Weights of a small contrastive audio-text model.
Model: encoder arch vit, encoder norm layernorm, encoder activation star_relu, encoder patch size [8, 8], encoder layers 16, encoder width 192, text encoder width 256, text encoder layers 8, text encoder norm layernorm.
Rows from block 3 of the audio encoder of a small contrastive audio-text model, named by matrix and row number. Rows with one number belong to one neuron. Each number is 128 + 32 x the weight over its row's rms, rounded and kept within 0 to 255. All counts start at 0. Numbers have three digits each. After the name is the row's rms in percent of the matrix's.
Before each neuron's rows are labels from the 100 clips, of 14976, where the neuron reaches its highest value: "lies over" is the class under the peak. Only what is clearly more common there than usual is listed. The data: synthesised sound scenes: up to three everyday sounds over a background.
# fc1: MLP up (encoder.blocks.3.mlp.fc1.weight, 576x192), inputs 96-191
# fc2: MLP down (encoder.blocks.3.mlp.fc2.weight, 192x576, transposed), outputs 96-191

lies over: coin spinning
fc1.30 107:092069128131086135128059075162105169218153105156117154165115120160140131136105103126101203138144158117099160105110160094149105062120142171089120143140108083142166100123156092130126148120189133109116172105133172053156104152133167073137136160104166156170112115134184133080096101094118100127
fc2.30 090:075133147110135071104141084168128081124108140155140116174095098118167099098120091114062186132110135140123173118118090125103143067112186143125113130110167165042192161127116047147110152077127099131177161134117136079127104120090144131140189112124204147103089062141142120114113176121066117118

lies over: coughing
fc1.505 113:100128127152109122150145154134142148162177151086158159121146113116122176139124119136100101134099088117098119176157105132097157108185139095133109077079140163119143143106192137141185120115099145127115099164095168131114116127137108119120120154225127094140096164099127185220112111154179096079
fc2.505 131:153114170130129044146065151125185142145130126165133102131154128122133159160162165121123076095125128104071139145094101091137099172133138164126194117162146198142123114133127109166136110181113163134174152093117086147103150115103162108146189137136171150105125157147115155109180175202116092127

lies over: coin spinning; bird chirping
fc1.241 122:110118144097183125095146130134114138131072092104105094163102174121162139119090112098105187118118160107172126163126131130163137152119114153166237160114188135174122132110146139131155126097094170068097056122162139114146099169106084117162194136187087090106076101088166158130145163079122071148
fc2.241 138:144124107137136115097152121171164080114187129109141126134098159125171200101113164151116110149099090114161143100116084153132102139119099164131113122107146112170111143137173136144152105163145156131148120156140079039204092097155127115108082145150121162131168138137121088123087149086130148162

lies over: zipper
fc1.40 089:123108156192147141101114101111103133125121162159194103134102145113091137105123121106137127092126143027124127112155153091188077177070141169095097135195071135143120148108120137119119119126099191105163172115155095129153192145088111151112163146133086140143139146094113133158142149129096121177
fc2.40 069:149149046126151138138167164149126154083123140119167150118125096177139111119155133123041157156149078166108201136133126134168141119132093136184136118131116110146117136116130119122129128109116124120137079083140173128122126079188131127156167108145158145152109075102105130137121168101075153107

lies over: coin spinning
fc1.482 071:117085112095128126186132112152117161139143085080175098178150143139075176143112137138170135091100161096086136097138113134111155138115182115128220182079178154162154155064087176148114102153084161120133156103178144117194116170150141131149117118159132109088106104120074145141170121092132107187
fc2.482 051:117155111212205171180123100111157087156136124130153160127052137096078070187096098141134109135171095174101148144198086125152137067162106156045060095121072105116109114082175158134125112096111116149105127146126137130157100098142148129120131118148097146101118130107113152121138151127145096171

lies over: beeping
fc1.478 102:083131113143163189184141183157127134131152115063144182133091095097139092115131145113217061129097144160133044123160126095116108253113102119099092121098122131133099193156141134146134143111144160113135106117124125109107105125185137171135161119131147106146110107146147148138107093131092143128
fc2.478 046:119149181109150122111097141088123136106115122147112110089133109062146180138120114034100098091227120094135093148123163187116162138114141147102112132177179101107122095159142135100102095133110137138180160134144165121194111128112106092111083110144170131153185087151115113115101109140167113125

lies over: zipper
fc1.19 111:152140115164130103100156143147169175105139138101097150148063146118122080136117139090070167167127125107166158071141107129151108115091011108095125153101052203162155128093089168134134135093120155155115122127155149186065164106141163098194120125103192127115165114114137189119110133152123081091
fc2.19 122:145133119088122113143119127112138145126157160104194113105114142087091170128096088087139148126142120172178194148109139046130094142129152139150124098151117114134136083117102139113106116203175124130147111187178135113140090171098121147129143068160114082125152201071082151127081126120096093157

lies over: explosion
fc1.80 108:119078165154120135103120165188081140127145109098096171118187065140105097056114110123123168117166092158115149171183117066138101117135147179090118091176122121160181091067187132127147138043097098198121137082088096102121153133149130127177123126142063160139121136133104161066101152140112132147
fc2.80 063:146171177117138098137151047090130071125103142142113118150119113178114144143146127166139124112107114118145151110094174141120190120169097065106125157103104103099099131119111109137107148154179143095092134194124195105095153148118141131159161077155147097200099116123143123170142139213094145143

lies over: snoring
fc1.240 106:152154109113135141172199095150173125141124090168162197107094158122121123163116124081101067158138175145195119249124128142088114130227137141106144121115163139107138111148167068132151141156140184103095083158061129119114072132105092134149174186125073112147056060082111101188123153146118082116
fc2.240 074:104096221123126148141109156112131100142132125151148090143150124043144144141095104149083129149085162105159165099103172147141075181106100157125133159128096137121104134106120114110092100152119094132147174118136172131149142147165141101164138138146090120157157194107090121088152104071087170095

lies over: frog croaking; creak
fc1.362 102:088177126166113066132038148115178180107163121089205137144089078110077110131143093166136088172110143048163147148112174108084124111073125148088152127079125147137188146183095121161107103168121092165113139108175125189148082100138138139133133130057168164111133093153165143127136122093113137172
fc2.362 051:166074075137151117119182120165079135127072119093055139171105140121105085147123111130152132137142158131137110119130057136181140120127126126150144135089094142147082152113165117087177149154155168112129122147138165137132134186085125137131103093161038105166194151136086138100079095180154064083

lies over: water drop
fc1.0 096:109113105060136113106121131097142147118161150138147142109114096143124140127105154120097123107099097159145146174152112123141124173078134123111129122185096159100199190128137108093129101180169127142118174100191159171102140121102122138043153080114108210124112113172146119143189154114160125137
fc2.0 102:156174109136098129125100147087080152128124159090101067116061097149157108152134082172072123161147092098135151149059111114160133192159097097157054105151186135189121105163095166137127128122112089128118080092137139117113085178112145174119132100156102203162179146122136109114137112142105151114

lies over: coughing
fc1.326 080:157083145127152156140118104097123135097088101117115104132137106059146099167095121082089145092066099132186054158123201141088141102051128215092121135094158128144145153132105121114124127128032102167119158124110199135076140124122156121120166106183124110127099097127077129148170105186150117207
fc2.326 053:118126140142152187131168164152118178202143137184125091128146142164105096149125095116135155098166126101099196109116149096083121142126177129247168150133151151155097128159124089109122140147144132098085163129127143148112141128136099183149089152081099109113109118129164142048074117102159147167

lies over: explosion
fc1.20 113:185105102106109123158098127208116166093163155132092147113135113132105120150081151113071086112136143118150100085126098139118158177154159166166168106063119111146091109137150137141104154114083143108114184124094052115127138146154105173120146183125106196124128096132126181177110118097110119134
fc2.20 166:132107116126114104120109141200118132093114204104136064123201162124101084124070145110132156134148139074061128134163137122182130196110096156122112083114160149103141130111192118086136165122114167109180136148116145139175107095060091110138107147154152162143123130164058142087149061172175103123

lies over: glass breaking
fc1.366 070:169136143081110142164178127178163124092163138068116088137139187133181138136141130077088060113099103117118121149146181101083130122150206058125118173144142148097103117095158157122110118084097123122119165076128125090110164134109159159092069106161142134103087113155126170097142161138126162154
fc2.366 023:086061124119131108146120118142085116182087119101153105125143103118117141133115127095129112168130113149121201177114121113108089201114103205091118067107095129090101130143143120150158088130131199140083169161079135144107152132147121102119140109148089107173170178157093162166110124142151151087

lies over: zipper
fc1.387 092:176127137137142136112126151094128135115139123153199114138136135124111097098091142127143111128159133122052176147127114132189096086136122090128118140116083170171188140100119158141177193171142191079143068123099134121081152132157127120104127082073124109128126169088114175122109165154116093173
fc2.387 101:134118092141111108071107152182097117148127114135074142142116144099109135061130115204088117146131139095129098134110105137145160161141071098109090155158107175127122066101162185159134092148124079172148175122177180150156155102139112106100190147134144076111133160160087132162103119095147050099

lies over: snoring
fc1.395 104:156121155115131113126097118130128125111065151118143162150070086101120163108138094088100117140123182177115107156179120134159139098097141199104081094078103158135166130170131120097136083117139181097077136117122105104063179134132171135144106170142107151139131091125139134172130158125171178145
fc2.395 061:127079135160094101146163182096076137111127107144113203092166100185041109125152190143135122108107132116098085104084165139120159162066094079106168120141085140116116156102103150093133134094126112102103137135112159149162097134103121146202118144135121181133113161120154091106142145137118121173

lies over: snoring
fc1.90 100:135149138129121065098117104094110178137116146105141183123111078115088131116117160068091055123165103127096124117133064162124126089106133105120106095113151154176148145114119083149143081198168148115101176184113100136096090118182156088114108142113166149075110125093096086058131128117165135146
fc2.90 097:209112114155162143159054115165154112150113109136109168112138194117177149145104099139097178175145130103160104103150079156137127077111124154127164111162119144043099162112177149155072116092128097128121147078145133151161253153123070117178152179103088149149112154104101171126121106116108154092

lies over: water drop
fc1.481 111:127068092160047123110117114069106175083201161161167096170125114152095188155148117178138139129090142165110152093119065138137112162162171094122075096140148168139096130127122124211116051130158157144140206138123155050102108151132180168146112143111116141107190118144082171151160115120102125150
fc2.481 107:103172118108083118127144147140137073168094048067105139150107116124179078172116149092204191080124109140146124087146136103066154134177094112165117140103111100107198109124115173151174174111174095129135101159154136154130131154171097101110159171141066162080111060107149074107166145172124138129

lies over: phone ringing
fc1.194 085:122141092194149114176089138071155118092087164178102136113066070109048142159132172087167183150170150115076064131126094155142126134062119170057114094146085156167109108096174122116159123163135110222120139094119119134110176120145154180140140122160167120150150119174143123168101051152139117133
fc2.194 067:119145144169054118104110131109050190142172134086114115110129132149100173082136121113169150133113128168143089120109163084065159115222111119173169093136177098084094143120158144129093168057145141110167141113135148040118119086097127084145091049141079170151182128134095212148146163179125148194

lies over: fly buzzing
fc1.322 066:125095051135190169131137130088144137110101141145061095156121126078109091136131098122111126104180074091155131103193131135176107075208135165119164149145133131084126116044154132147171146160131122157152086099156155097124161160102086147180125119163158161131135136126116111145165130144093074169
fc2.322 029:103107082149115183143110181090139129148140156149136099096116109116083078148144167135231199114055121170125134167104131118095096113123109163179135166090092113117149087116153119110150100056098146095150110075125114125197103092162192080148173142189119120144141127099089125083103044087142142101

lies over: glass breaking
fc1.260 096:088109139081061196081074095134173102069151151075103135080159105121187137096174119105132076181147106068210139137120070154170112135170090133149119117114108109126148142111135143115121080142131141085127169206110147155101152140145120101121163058086105165087095133105112151169105158084186096153
fc2.260 106:142118181113114105192112130156110125150122141161058190119137134153143111101097166129115127138080104078101070135127098112181154157086132087202126104130155115127037069051180144096123154086110133096182103155142141109176101139063148173141122128110167117141179088115109154145183117009148119074

lies over: snoring
fc1.228 095:096160133167153157166137128153158107141141169107142178165088097091144116148100196107140084085135086075160118101103131143169085166093134118156113149064096165149150130165131114080118081193114146098146188163164160178113132106177147131134067127089124086152080109140081099143114143047142172108
fc2.228 056:113165173124121086169122154111139119157120137112117117149153145077136141083101127115108149139184079104163132089147084091090140120157101118175205167135117121121175170157109122239077108116121167125124165125106083149126153060098118103169121154094157141129095173054092069095109138085126088162

lies over: explosion; car passing
fc1.273 113:124176109130140157125121153118143097046056081148120180139149085154098135162100128103141141099161116128138146156151129143125138112095121119134176153094100150093130165105161129103120102080152095122114115124137078130049177116137165076105189106093063117157090131116096136139131199131095101175
fc2.273 173:123173145180116141123110080053156106097188120108126151118196068154182135136131140070110188134121145104174116143177101122092136115113113162071173176131125114090103081058133121133099156110161088115102147142120130071159115126153176102130137106128094141173085149146072130119122137138123091158

lies over: laser zap
fc1.209 155:156143153138096171050084152152156129064180091113119148092165113112074132121095164145099131115214125114139150136110106150084126146103140176108144143130165133113143166152157178124143132160153104091133131091161142113099125103147083149125110130133160145100088103107092156126131146106127141141
fc2.209 216:127130174135136149079096137166183112127124079165143130107134116116067183093145089111155153130170087138117139124164138179068062137139068162138115138071139096108134121083198107140085159131166097106119150120159119104134097091158115181127132115173186148103089129124078164111105136138092111177

lies over: beeping; doorbell
fc1.363 104:113102135161098172106069112134083134186172120161155211140105147186149128132090154110139179138157161106178107140132108119135116075109201134106120076106173150122174106126129095126162135142112104111127160144148098168102129140079144057094130138141177142132090084076193151148138130193115124147
fc2.363 087:112163141152164151081124084127138143139122164096116141120184116109138107107102115124105126120144116160126092083071180141114094151164144100145122147155095102142105073127158120164136079160129118122126112093159137084102121088136100120078154166166082160150111105104106148095148074128137136132

lies over: coughing
fc1.542 105:159101102126125121176114144146182096139046137180144175115176124140078091086069072121155038106082180070158115209092096121143123163147133135092094128054123125115149154142130155128213116171140117153081154149137156184073084138120085137093078125166128151156104123163158115190143183146145163122
fc2.542 074:150103163176115154126165148128107147036099095069142171102100119086127096190165167134129161115143058120140150136105112111124119164132063121142163116186189153105117094133086170142130149120081128134078127086103112098152135076152178139155117064077093103098116111134129115104165119140127142156

lies over: coin spinning
fc1.461 112:145084134085119093142126144115102132184163111127094117127124129110144120179168153115105158118149201100114122130114137105134095101128129115116137075157092147109157169077148063178138175096106110132130133109105161066163082137172145099123145081130163140109070103142125203125166153145207080142
fc2.461 172:113153137096154099100098119137129138101107084120153106126094129147150183084138198135098123147142104157129216156099166100155088077098177140111092163104135128072143131173119110156088131112097160135163202091088123140157165163166184114138173147109164101157064094116154130119114150118118089121

lies over: doorbell
fc1.140 097:107121107215125148145113155175095180143139115109174091168097083131094114185102104119123095117104157133172127154195122069145147123168109136164164138148110140083161132058185086119082194146180127166113126092121125106131146087139065106099162117132177146053146108139144144099114200138098103110
fc2.140 046:102149081114126126102130130108168151145077143118184174088131151167152114106147186175163111112127121159100125102086122188085154085106134130149061121142163105100092175126123144167122114085093162083146154138137140162092122097149092081182148175119110117132068076165171070171147138162062081168

lies over: frog croaking
fc1.495 094:144139110091108148062137121081111123104144124202116155149093112138100122078102105146121143099133146134092104114170161142112138102127128145080171179092158070124085132121155104125197108167108155176135137138155164123085102186086143109170148159104093183157139054097116151154125173117157161137
fc2.495 047:081122134185110135177146148106180108150147067152147148104144123084087108153099151129083127123126150145122170077109169176083098169156128120171157161183124160126092129136145079108107129094077099121200106159125148095112142155097096134076150140144110116114151129101148087093083081153095081130

lies over: doorbell
fc1.5 107:181124112142132153103103175088092201105121063098104146110072150177184130124083152154110136115124144134143101124114100105117132205139168118144132102148099117089105079164153136154130132148044112144079154124088060096120153138103129109113149085136219130105117142128126090183100117164157155133
fc2.5 096:100088130093095145118087124154093192108107130134190132142211034078145149109185116119119081138186103125144124075134156155109071094131048146102088145108158148157099103127125130128126101143151165145112159159213136115116108110159178061141135110174114153127139105114112134097112070176120130118

lies over: snoring
fc1.70 096:148095152076098120126117111086162167086141100123180170144092143164079143125125156115136103077178138048122173134102124089097093167129170090139128124114157175163132169106079128067166123176084135146138138168107106106106160170115122126090132158155126221109075119130127131144135131071172161087
fc2.70 036:147199105055136154130066140152165115138152127162093107105130097124120094154138140126094140155109070121139186180146177204161152086061131130079187077128166096135155177122138092128116140105134139127079061133135109100143083162077109198112175075166119141076134166137162163130173071119148054102

lies over: frog croaking
fc1.396 102:101143138138118187148041148088149170140185064088150115120081195145076182094105117165135133136120137093129139151112209120120123111133133136101177153074131148147090131126132086131124106104151168117111125149147156174094108059150194130175167138095088176143161109081092153184168139119131151163
fc2.396 099:158140150120162102139105055140118105165105106177166126122141169133159108183152147072126106070103158160054126053143138128134125174128143154111155102129134089135117147150112153116142151183095151154134131103117098090125150207093124113129132127123067130169164155227128143122134187115134120094

lies over: glass breaking
fc1.338 095:077124142080110198085099133139137108078183162072112139107160068100178138093130113071174062126113104090152106148150084174161105156134115120161129152146135129113088125082164139158125117086115143101149197159152166082137101178090126150162183098115162155129107122105097159141091127084133152179
fc2.338 063:087161140151101082172148140139131113081110137124060123135108154207141134136106108130097104121149048069075131130081130134130170146117177126175153095176112098168123107066131148115126138111101105114171133156143148149208119097068152090109099128109148142147147077106109160170191162025164107111

lies over: coin spinning
fc1.444 098:156090116149074085147146122113182187162140120162158111104036162103123069188129193183091135119124112114162184105111093172151122138128151137121115175155135116152130155112142095117157063047121144111129121147125137127146112137158144145134117171113112134085145092157125161128156152112153151145
fc2.444 128:137158093104139146144172047163100116121111166126127089103124137103175171113090098112115142197117119150141037142115109174163109139176145114088150156078189078144128134073082110071130127110133176093186128075154151143095127117118158142135148207154153135141124127098070199143141115126065148123

lies over: doorbell
fc1.47 072:136164073103128147129119145154143126120190095087096172130122105156096128069154206138110129114209102168142110106140212130076112148129167140130109119085135115103118095162148134102093153134099169123120160118081117102120146150159178118134159154075165154075138078140133113108074134090131124148
fc2.47 034:062130118185122147170131127125076194150109125155148151106166116127158094147077150141119129121080110159121108142178185011083172123136098172123158099134174100085156141127103119095095110104169116134104129149053144158149168100124109128127157106131164107222117113202079128104066131082134124140

lies over: fly buzzing
fc1.513 136:203113139124154182113156062119142129144102159128116167193107098081111129144132143097193131094134159129178094137149143133161094150103116200138151143130096127143151104094081116122064094069138067170123106122110154126108094143110142127215110117155125123109121147146108141129109167122246110142
fc2.513 202:163181154122129164090130131168245137163104148115104151166121103123114171156135172183166095049142154161137132168192165098167148176138204186090161100213096130138096122073113142094141136084163112156102101114137084116103093126128113093125131127115074116126150140131112161134094134086168136128

lies over: glass breaking
fc1.514 099:198179121061131178179152183124135076150153074105117156144096119128076157176103076125165190082178164131155156121147142070138098124112096194036158122082171186144156091111107149105083096058095075111120154126159121148126107151083112123101150186118095117102116132132136105155126102129148076176
fc2.514 083:056118118103114070181123110175137187112149136159145046128193148145150154133082099154077091124124175086132124109143176106149093163146187115192119128105092120116118130157072102153133128117094138112114102130122140090066131089156158171155101108093141158186120061155166157058152134105147103102

lies over: glass breaking
fc1.307 088:148115097144096114176145117169158075094151084077158100115084128105139125130147089160140114155073164142126102114163125122175220122119145142153173099098205130117105119113076165169126143144086112101104046130101112114130129169127124130127091158100153166145085118168167160108144112176196114101
fc2.307 074:085102136142171130152107149163163110158109177183064095160143229140136149096139110111112163125164085128117146072123129085089128111100152127135109185077145137141142104163119099137114158139106142168087172127152140113103140113104071139121128150124088164094132132099171105136129051099150082155

lies over: glass breaking
fc1.418 116:086157132111135139153121135138162135083132122124149130109149182155161161105169077141150101161150130118102090102068107092134156170053117117088135153073114127096104111134183153154143097139159195159119126109207153110140111117150146096124122111171161120108133096111148141126141208098176170138
fc2.418 157:108113137123136164125121097127121075170074196080189134132141213105063133120098108125123108149144142171193136181136155180172105092100134116159180121095122146100056125157093154126092195156169157113075106081072183181104102112093131141146117138108115103088169137145158160107118165086098103138

lies over: laser zap
fc1.204 092:105130104157152134163121128122105124092110094139092110119139112112131116082128190134187143122136106127092110174167122134091100124125080183142202155135138147109105149117164124167180118089192101143093078124215110077184095170145096129122114118111193185115110079080147124102119164161102183107
fc2.204 047:087122145111109163114120178163153138111145190104085113108157113118182092138101113140146141122100130111115140118122162153111135114088110140109099069116129153117114119058063087135118175139116140131117176125110112063145152149095128154106171157133217091115098111169117146156180152138104124167

lies over: coughing
fc1.52 117:129121127136089133148134184162144112129174129122169175116155098111124162117118153117143074110136103132072154164142073115082154181201156136144122122085126151160176139093168155157144108122151148119151140139108135140089122138099116124129114126178137095089122169143131164193187124147141075083
fc2.52 123:160156123160125088136052102122119173091102133154121065176109105101112154222103212110083098172101136105095073168079156160127136142176118180138103078128171145165113120093117130165122176106063123130123143127079116163128150115129136087193178115138120130115098164071165147176107178148117133095

lies over: laser zap
fc1.534 108:185095162106126137081131104168170150089138082111148122110129096061089128126169187095124113122136154143085172127084143134095073156135066139107149067068092142123198145131187090099115150118145089082107147088145136126151103134130143160106085133104173074078118050183144203072134128141142117166
fc2.534 045:075108109071150125143088143124181110164170137133199141089143136120140174132100101130161164140160104131089151117179148132090097109136057109082087096149183069090122094125105136141128107104135108141089120098155153124129136045157059114165140131111127123141059085197144107101160147095123112085

lies over: doorbell
fc1.153 105:153188199191146111129129135080126150081082120141195101183084123115143108103173153100127173102178116136183151091110087159188180116091128162119133158120139176106148115109113056108102079131130158102119119140151140127168096096142118164077130102137158067121142118151140146138159101140143124139
fc2.153 094:177134113171110125160109121115099125048104110132125168143132122154173110140160133138069070111152102096121142171107137135079139119152109181191124105102147186123106129109078145127170108120140207140099149100171085162128131076085140144104135048141157186147115094170090126120113108141125100087

lies over: doorbell
fc1.561 108:151182164154125104111128097086055140088093138167121179180127162138164099128146091112069155125135143111129159095109092139117160129091171193140135135143177140109163087122135069113085083125129170085163116164167138176134113137135147122076142040125134158091174120149116141104165185202155132139
fc2.561 128:171184117127149116151131134119133107130130180095177142157132126109134121114170119126089070127157116141166147129092131132107176095098109103174206169147179123190087090091122118147213105171149150195096113086152087140155078127116131203133177093142116118087104129144112120148121151185119075100

lies over: water drop
fc1.244 107:115108071139154127164104099133150184167182087102164187149069136184099173177146125161029131120143105160129122159123163099129101153125112125083133116106101175158172102142121083123113169134176072155120136113137072125089111154128130124118172106121132153115160139159122192096178071123106143127
fc2.244 132:116122179060149128115114148139159161119117177101130084126149125109155116130101151039207113136081142067190085138148097131153168075138131143099135106112130118162132161151096101088149170120174113117089092094149199152126107168125171120152145095140063178174100135087181110159116188114165122116

lies over: bird chirping
fc1.522 108:153143133107155136106188104074146101120042131093125137227146175141113147086135129139099164129101154099143151209138136144122120175084103118167126120088208111199138159112138111146182146112110072144146092137113127099121104110104088173157186102105126154091134136115088141113141145057110098145
fc2.522 145:082100152163159109159117099094192129118144090115154097123072126130102173109167156086138104135084168117142133124125127113130131108088084143090122114065133115143156175128129166147126088213187126126165116071178155117161116111136094130112147098119135164146170115200093119154133141128113105117

lies over: explosion; coughing
fc1.417 086:210085095135152188154132140128154131130070134174087115159130140132101186104127106168162158099133149120158052131133074115121176125117165169172087135198115116145144091119155096153147142132062127128177156126099125086118104151157102134104225123124139107125130046125108191135130120153139130110
fc2.417 074:121137170067109099154121128151087146184100117122146112128152143106170113120137146084062082174103145128105146145115129117125163118142066106091159096087103136109091082140097141143131141125141082120111143115104136139118123150077113098149185121162125131161117228098151090166161074140229149139

lies over: doorbell
fc1.369 113:119162088143150156160169168129152120142106112091158140106159114109105107104087154099180156131080120201150103076166159092073151095101149132165129106080176122106170159148058191148137154108117158069119136051122094111166129160145150083093155131139070163149079104161163170145154125149163140081
fc2.369 092:112154195128089125142094148124117167121091110171110098151112137139146133180141105130110182133203119167130195113079151147155108081144122121170098163116051161082093162110187088067138130155087128127159141103155144186125120127146155155123165083132125149103159147106135157172105097085083093159

lies over: zipper
fc1.76 098:150150123151125111072168106130118189122155172173147177125096115109057128125089146153103072119098097109147167137129114104101114111163118064189141192090132182133158095076133204100154136196072121132159146135143134179147158109151119104084158124072144049166084132117143196135094112085100156167
fc2.76 102:115135076088179151119142118118095098120140150173147125127125135125145121094087165147127136169186163124129113112080122143197127111089080111143128104105080103195188065136149182159147132112137164154128138094158080163101121112129173135140144156131098157115130144132087140086134175129177050123

lies over: bird chirping
fc1.501 089:154152118179156161143166085201138139158120124118170157123149134107147150070127131157166097090099098110172066127143126127151091153111116142112140064135137147087138124106111137089086103143138161196097166125134113065177106113109091087074080119078211141124170067105114136165155192125087129148
fc2.501 023:151096101123082140163131141178131129098118158103094175188111093100078152125101127131157142137115142181079180136110129091083178097098101141136049099127083096092099096204151152123149102134131162080132144113140115136148099169122083100162126099081157163133087150134125136093138116054131086137

lies over: coin spinning; hammering
fc1.538 101:119108168147196108081165112119112103123178051101152131085132124159115145124152138171167132072159079180141146127112123136050097125136110169136103127125088111120178097152130111144124141105051050099166151114107127152135098152187126089125131140117108173079153149109115154110083137110082144112
fc2.538 098:118138134117115066178155086094118165153135135115141138158126160121147138136154142165106058118122168116099119123173174122181122118104100109107218149162107096115089169086154089151104107119166129130101159115113121116093157158111129100238116151181146094136109093115111157148131130067129102159

lies over: laser zap
fc1.523 098:133142147109079228090180153206148157126138168098151133120121077147090092065143127177173181120129168114133135196132227139144146132131133135148099099111196140129135178116167147070178173172081097171138147115108114087102136100181063138148188106108088122114118124133137082101137148091124169114
fc2.523 069:089137104095178148161082119161164117114137090137150133192094137128118155124079118092141117126071103145142139160130062132144116123143188127084108160134129125057134128163122165102145148071161074072093143144118180130141083102127133114154070105140182122092152119149128144102142209106107113108

lies over: water drop
fc1.358 091:106110145130139138135144126145104189109141120121157138111059176059102109172130147095100129103114135204117149128151127099123109123178071108118142129175139201134076128177140124139128127111141148183101117105173158122108106095185118117148168072075109105100089151135153174076122104117108166108
fc2.358 071:116108151168103122129135165081114107131058185111088096132115133178105107038104116142151138098153121018154105058106121105084120179096108148152102103135134140169126146105130142104106113129130107154097171103202100119137086184149179103076097101181138191157106118090121058137189129150108140151

lies over: bird chirping
fc1.341 108:163143094183143154145084153151153157143120083173149106150111128117139143127131103113200179133140146121086098199082169160115137099075139170127088126148127166144064162126117123135181095163080060153140125074123093134140132057101114139144181100131133136138165124100141108188126172143113126116
fc2.341 055:130130106117222090120144170146118118090115139086115144155137150087140158143144084070111103141083118113150117130138111117135159107136172083151138143117125130119183222195163157126144125115111173080151103129123132118132084084161169111150134084119125097089145174121076140137088118144095085143

lies over: bird chirping
fc1.412 135:103150149110194083095163085107172067148058155050107103184191173155134193083150172159105120083124152157140123107094096133189124164121167077155118080109192146146134156110149157134180123165125131116134112153148106113127096184101160131130092110137102186126126085098132115121175166046138073148
fc2.412 140:098174178134124160115136123101190077136134099089211188181073168107074165111165120087177171152121149100134158152151208076162164129166094161104142118122100098159105155116117129186124094144150115104110102115102112073170124134142071123151135154130158135143203140150096128139132187141187075141

lies over: snoring
fc1.13 125:098124103164107162164143096155149119131150183097095199157064089162132022130104200182097108144177099088059175149150068109141112165111126073165102160095108122165182126071169101104092143089093193114137154138078108107135120131157151131108137157164117124126097092108141139145139127151085217145
fc2.13 151:138138166117108137182113121128125105166049140151134175145115155102122076116154143086130103153166105114149113170135083138121137159085158165128150131104111126081104176115107120174074159123150128114141147127179085151090104195141080090082063161058158137127123118141113111113117123074109147144

lies over: glass breaking
fc1.324 082:143138097064124172080093074098155066137143069033132106124136104117146176123141147134097123137163083159074093136134169134137118126096119157103165083112154119122118162108120173116165161152085080127128124092107160181085123140209130113088111118119116148108187113113120174099126135204113193138
fc2.324 052:186146147160104140087118120153116188181113164197111169172122173127127102109161159118113163124136101065113146176147152118122066121146143076132113094090153102157117113133080136132179133081120129157129144189217152114117149100086117117154096164114111090173111131113110127209164123111154088091